{"arch": "repvgg", "model": "self-supervised image encoder", "dataset": "drawings of small networks of dots and links", "train_examples": 195000, "image_size": 32, "crop_scale_min": 0.3, "horizontal_flip": true, "translate": 0.12, "rotation_deg": 5, "color_jitter": 0.6, "method": "simsiam", "norm": "batchnorm", "activation": "mish", "depths": [4, 4, 4], "kernel_size": 3, "stem": "single", "widths": [64, 128, 256], "projector_hidden": 1024, "projector_out": 128, "projector_hidden_layers": 2, "init": "kaiming_normal", "optimizer": "soap", "beta2": 0.99, "lr": 0.0046, "beta1": 0.95, "shampoo_beta": 0.95, "eps": 1e-08, "precondition_frequency": 32, "max_precond_dim": 1536, "merge_dims": true, "one_sided": false, "adamw_lr_other_params": 0.0019, "grad_clip": 0.5, "ema_decay": 0.99, "steps": 9000, "batch_size": 256, "epochs": 11.8, "lr_schedule": "wsd_sqrt", "decay_fraction": 0.2, "final_lr_fraction": 0, "warmup_steps": 180, "weight_decay": 0.06, "adamw_weight_decay_other_params": 0.01}
Rows from block 4 of a small self-supervised image encoder, named by matrix and row number. Rows with one number belong to one channel. Each number is 500 + 25 x the weight over its row's rms, rounded and kept within 0 to 999. All counts start at 0. Numbers have three digits each. After the name is the row's rms in percent of the matrix's.
After each channel's rows are labels from the 100 images, of 14848, where the channel reaches its highest value: "peak at" is the part of the image that holds the peak. Only what is clearly more common there than usual is listed. The data: drawings of small networks of dots and links.
# c3: 3x3 conv, stride 2 (model.blocks.4.c3.weight, 128x64x3x3, each kernel summed), inputs 0-63
# c1: pointwise conv, stride 2 (model.blocks.4.c1.weight, 128x64x1x1), inputs 0-63

c3.98 107:459425505485531516497451482458492469507470452528509512454513508510492533523506483512449488515495480503527507516522502503509495529531504495477502521498532504498504518519511478447515518503490557
c1.98 090:454455473476510507503462485442508469523445462530518539452531511501506477518511507505482509509485446509507489480499494513490485563530479508493486509489497476503500489512496469465495493510523541
peak at: bottom left

c3.52 099:497493451489488473486493528473470540505511480478502540484510479504545532493514500490490513460463517510521497465506504501495491526531462494488479442518466554521507530455477505523492451520515465
c1.52 104:507497456485499555526487549518495501523508511504497516477508475503509510475498497530492478477485515477531479477482568498519491503490475497522469456514484545523500508475494527500518413486486470
peak at: top left

c3.15 103:504488494446488514502517463449502453495519525495502534441499491489469480482498560485510495509529516527487519507477527518505467497491519537478477478458492533505492542536519490509539477499491536
c1.15 095:497485503458481508497484484456525488470488518479475521471475495502480484444533562486499470514531478547493517499499509538518461523511500511493476502476504520502498523560526507501559471493474517
peak at: top left

c3.121 107:500491491468481495535514552540483517521545473513527467450554499517494546470488505498499497488472469519522484491512516500566477464523487505471514463488520524517476493494516494478477485535518490
c1.121 101:495473480486489516523455558529512516528563494517531483478543497521479526476473503490484505493474484520545491503521518487566486465524492497472547453503516514520495483481522511485480501519511504
peak at: middle right; bottom right

c3.86 098:494516483488508491502490508498477498479499539512487487568507504449472474547504499448513539471454502497499465457480514501503491553504500434506495514495525512510464484507466516535491490514524484
c1.86 098:507507489494504528475497508493481479497511522516466481546520494421459484547506499462482532477490506489505501512469478471495490552482489427525485524531517523479488485490514513508466471517523491
peak at: top centre; top right

c3.109 108:477519488472507512497483537531487494509521473515497514529509498478507488497498522518447507506498499490505518507480502506510499515492519487523501491516422508536487504569394500495497467506477511
c1.109 074:503505479472486520509511497514513505469514489517503504537501530491515488475493508492452485503487529481509529494493508493511495505472494482511532485515410536501470437537413510499516479499478504
peak at: middle right

c3.95 083:501429506540502488444463508504498528497512550478483515542518512504498509542484544499467521496525495490507539462494497489494489494514539441489474491474520510488530527516455494482509495501506479
c1.95 090:479477484524493476462494513551518478481526553517473547498514516520477478532507540482465518467466464504517495469497488494507486498495536507474450477487529541493539520501468500505482489551501494
peak at: top centre

c3.93 053:505489487551489519472489484481493525507497469489489521467505501479490498485498493500453537541476506521531524554546485504495511532498427536465521505504488479512536471487524468494499512478447500
c1.93 117:471503502461493477515493524483472544478495489496521520542474473512510494489502505481542461523533528496552465443478476515554495483490467474471481482462495502501500519527459523505511492521518466
peak at: centre; bottom centre

c3.36 102:480502476505496509495524503455453473506516482543512487528491498501515523536508548500499520451515526507478493475521472518496475455523527499497504465497517519512490480468476472450501452554521543
c1.36 108:503516491496503533481530486462477497527531487533524493531532499526501519539504516471493482450534516484457496506483471526510509455464524488504507461489536518495484465459518477456477448517526498
peak at: bottom centre

c3.45 102:486507471524515507496497474531482467472511516519510509489515489480491558501517502519518513533480494520519495483578519492541437493498468514490500452476522526521498498462449504475503490509545520
c1.45 088:488492489525520501497488492519459498486524491532513498476523476477470552513523467504506532499454473501487503480566490485526433485492479533491506475457482521533492482454484510471483465523523503
peak at: bottom right

c3.18 085:481431487464483517503494506500467530491489472518513515500507517476520523516501500511396509511497467491464509477538510517512481507463526503527469499497517546534510501508526498493521521473504476
c1.18 088:465443477438516534488494474517510455452480481507469536514502505488498514506525503499429480507497468483488493451512492541492477475499511500502466497478494516471510493469524511516481517510486463
peak at: top left; middle left

c3.112 116:509518500540529526475483546468480517479483520524508515485515473492509538495493574446499440509471480523489494504471535502482489506485502517511506516514492462525511476467501519496496477457533537
c1.112 111:508533524520541508490495517464481505486464504541517519477502462482476525482493564466488436506478479523500512504499542495474455501496489528503511494523503511549495465493494496508488449465515530
peak at: bottom right; middle right

c3.120 112:480553451488506491523465524495496483493501548547521572489512478539493496491475523478472473465475501533519518488499507489523489484513477514523505507532492492510500513496504471488491432482541486
c1.120 115:499530462500530491497490504508493479496482570531517523487487477541522499514497508471501497454474512534518517508449483484505474483522466490536515478527521496512523505471485487479482423453516497
peak at: bottom right

c3.54 097:495463493498490500470524491499490553519504490492481530539524537462507511483461503435534502482475467510545508481493521495499533483493537489518493503530486511497550531479455477480483466505471531
c1.54 102:500480490503501530485535494510500497487478504498506511542542525475511461487487487458518537496474475466487489491474496491529513506478523455533507525535487513483535526494482485472507401488469485
peak at: bottom left

c3.66 105:508495462513528486490469501443492494509503578473512456486513499515520521479496510530493481539480481470538507482465552513501506515481484542511486476520526489537504492478515492460527474531479500
c1.66 097:501503473490537481499467532448475511483473560497498488468496521516519507475505522510505488543506487469537500485458552555518496511480494530480485497525494478508520497457510460475513476548490508
peak at: bottom right

c3.125 104:500534476480489490546490510528486504536526495481486491491496511498552492526508483486440521475461525461530538487492448529481510470477486504512530511483522537519537467489536511518496487458526481
c1.125 089:484530502487492522544498524540503508527515481467497532508495478512536504534471441468467504462463513452517525489502469493486487452507475531511523483465508536500539460485499478524481513484516488
peak at: middle right

c3.28 091:481450485472524462503481448491519521535529501510514489489472521494483517507495497497450466477510442486519490466525497489514493530524499493505481500477533519465458507474503496451493558464489487
c1.28 095:467452503482523463464468450484559510538542508505499475474510492525485491509496521481470467515513465464515448482488493483512503535493521495484496514497503547454467507496473514481498523494498472
peak at: top right

c3.3 112:495504483461480490538488506519527486554513492489518520470536487493459492471472495509511505501495515504489451501473493504488483512527467451515489510512531585491526491503512512472511538536538463
c1.3 093:504500490497496496546466520532518475544512498527512496476570486461448502499464517489496510490481532491504475513460480474487488505514466487512492524512542551489521501507508524488518529556534474
peak at: bottom right

c3.33 098:492473426510490476502472483451450480510522527514483541488498474476513500499464515482449506474513495512516510483521462503493532500484528515510483514551485526526510536503503495528475518508556511
c1.33 103:474477488479505477464480481515478465513473499539442547454530477534500494503498502455478523492545480489516502479495472481488515487489551496531479533555479509488491482512503495474494523489531531
peak at: middle right

c3.32 090:496521496491492490514488518476505537486506471462486478492510502484495505466452512512521528542531518503478489489483476473513472493535553487542482544535493500528440509568483496515530476531487494
c1.32 101:503476483517475494456467504466515520483477514508482453486490533472466488490475459526511514544534480523493473513474488484478494480490565481502493524527465486552437495506509484512506488489473482
peak at: top right; top left

c3.87 114:495518460489499512504481479471490486515497490476510464537493514475514553513497538493502504530502465458528491462514479513510482554526490564555477545482504523472498484475492513520468523531502494
c1.87 103:480506454477510527483461496496502514524479491469504498534526505484521507495494544488483548537512505480561484506522485503511492561537486541525471531509524527475507490465495492507491526563506505
peak at: bottom left; bottom centre

c3.126 100:529540487579509507528493507464491456514482514497507507578507502478515481491491531501480485536480486493509506535475490468511479456490520474471485531486504551508519487464492523482517483499508513
c1.126 098:494531516551490487535495503459498469498508497512518508533499468456514472517483560497503471493483497477503498526496516504480468451525502500489446492475512538520491535451515511471452502490528535
peak at: bottom centre

c3.78 123:486501476454509501521464514477502513449539480504501515499528479487489493506482534476528503480526486558519522514445531521511531482461528522521486526516541500505470518475537506486512471474460469
c1.78 107:514513471487489487490453504488490504438507480517514524488515485494472479528517546511507513486537530560508526509466515513518509481444535533524467506534506510488476519494528469501518465478471457
peak at: top centre; top left

c3.102 099:546502476497460506471537513534515528490505513503474505512472528468474496488510525493508470533506495512456495473455516491447487511513446521495509475501458505493504496488498510568468521453478499
c1.102 099:563513493496479494483537550515464503496503505482481514511470497468467489451484527501502477547513493525483494485481532473453473478531490520510479503476473512488495545517500512560509504469460493
peak at: middle left

c3.48 092:507476516516491495542490458517502507482534465466499496521516513512525505478490508496486478541479480513541498505464534502502503483459504534543513504514500566566465456467514508492480472526481497
c1.48 110:513460496501489489571490483536499514464531465472523488521496510506549491472523497499491500517485474493518490531494509533510497487449531529526497519481473552561490466458487496498520473484490501
peak at: middle right; bottom right

c3.72 110:493538492500471509510500500521511492532500510494485518523468495505519536466495503471542481531499500502500466520511495525511518515515500417482493496501446504517432491514434533493495487521482542
c1.72 082:516537515512457522505517490530514515521520501500515502527492531498526515501489521492516485486487492490508470512522502507502484517530490418495506517501403503498442480502465535492522470499467515
peak at: middle right

c3.27 093:457507479492521487560467546478510511477501512487531484485517455462482482460522555518505489484488492485520507565502509490511487516503516465477483460512478494531506525534492507487481457495473523
c1.27 107:517548482516518468519542515475521485475500520494466517530551483483517503462520515484537507486473458493520523554502505483503460525513495452509484484539464508529524469532504498469515488466503489
peak at: middle right

c3.74 093:504497531505479511529480459474442492488513544493533505520511523488509516467466518464513483442470494484501474525473509497540481511492530528473500488521492474483504504502550482493497455480533553
c1.74 107:508517535499486495492503478497442504523471509470494540514552512469471506478457471452511493467471478485515515507505512469523476530490519514496516515551502482512514475503534487486551492471558509
peak at: middle right

c3.127 088:470461484490525478510490497495530485487544509492515484514488498501478530496486516491498480478504465555444502513497529511566493528500488464492507495486427473524450482480526526493468519515486488
c1.127 092:487506495492545461478514479471524461487523488489501464494491479496503524485459500506517473485486456549481501513503544515567503509507535475475488504468458487519487528506497557524478498493483456
peak at: bottom right

c3.67 101:540499517502505565499506506467488515483512480468497492515474504498536501464474504465542478486519470500491511490478481504471485497463512497512506569525513530528486517497495493513577509508442500
c1.67 103:539541535515500530481509527454498507508494466474511453519473501477532501457469513497524483490502478515503512500472501520476481521470494494518503556525498516517495504478511471520590528507477496
peak at: middle right

c3.38 094:518507491487485521545484521474475504554484530501478543477459542478528470487436483481558489478496512485492507489524508505488491479503448472519510526487480504474523529522499500492501483475549501
c1.38 100:485507476502499524522473537508514489559491525504505585508484517462533464505472482484523529481466520517485504514513517507471477484489485474497515517496509534471505484520489485563473505473469534
peak at: centre

c3.58 090:490479474538503498494479490468523515500498518492503539503508473526472482480515495483510494519516466472512573494469474468474496498489526569487498551495485497497489474470416517511490505496502513
c1.58 105:499520465523503460508466494480486511503523518485504547510519470479473487483493465483511542521485470486537523517503485463498509526523512564468464556477520513491507519496443513457491475509497518
peak at: top centre

c3.88 102:489509507527467496540488522494509505518429490488510512494496517506558517507485487510482491505491483486554491511584504488539498548487529459469501508507526480517495530490466496494510458491474505
c1.88 110:487502505510488486505466491470465492480440485496505491491486521481534485502495502507487460483486497487546511485577496505529489539538545470490536515471511480498488507530462508485504432486480488
peak at: bottom left; middle left

c3.57 094:556491476501477561496497494482502510508488462549532497448485498490466485498486485493490516484517534502503506499513536547491494500488437487504482529492552494450482492496489509560522497493505514
c1.57 102:529500466496482534515501530460480505494502461522502501491474569506495473524506489501503520478512527472499495496508540559486494500455456469522435531499498463480523495510487490520538468499506497
peak at: middle left

c3.77 089:445509536483464491483516508511543511532493493507534485508519504473535510463517489533580494522511498448474481540486487468466499485503529473470515488463504489512498505537471502465502498490506500
c1.77 101:469487526518470469443542475482555516551495489520483517509528508522526503503543504490517488503498510456500450546481459482471486499500518470493508484482486520512506468478480517478463470482479488
peak at: centre

c3.5 104:508498488473493509564489533495547537488496499507520496443509530487494469503463507526481490456470482513474471528482477501512484458490539502511493523498493521461491530491538505503537468514557502
c1.5 102:484531472479493509542437520516524500461529497527559508481485516484488478486490458522505501462482475518492498514465486483549496463496507542520496522485501518479486532509546528529501460505521488
peak at: middle right; bottom right

c3.24 101:489495460492510469546465463476486523494546503462489484508496448466494489504485503481575497514484505501523452549521517503498503517499517491499466497500489535533516466488518519466518473496464520
c1.24 103:474550512517525483540492466462498526511535481462516520498499452441481479473484501500554502502503507518522470530505500520543534531487511511495474516476535498499507479524528533520508457477486499
peak at: bottom left

c3.20 099:467507448494508497521519474475480511512471489492537482469492475488475494507445530512497529542502507504551495465537484526511508563486464493507468534518509502507497481488500480504506454546458500
c1.20 106:496496498499512512521515476506477541545441474490536497478523461492479489524464529524509562534498511484519469494525516533517541549477493493503487546508525514515519517535501502516504466530486473
peak at: bottom centre

c3.124 125:487515484533501502527494499520512505500561488477473527483492468472535546482495448464501488507489520515531482444516481507516479481490552484505487495499486518516525541483547484500476469505508442
c1.124 100:499519493497513501541484505498553511500570485480487519502491456490492539489494469470485503522500527526521484473506489494518475467470538476492508492493488520541521511485519493494447434497506446
peak at: middle right

c3.97 099:485511470510476530482495529508519489519472509524455481500486485476522535481585539457538494517487512547508477522507507485505467517489483483468531524491491472490504543514476496477498466492462485
c1.97 100:480481483514487533488504518539511505487443504506459446501500485472501508489573508471511512487518534541459450494514492493515450533463478484489527507503508488514464486502484519485486478466499482
peak at: top right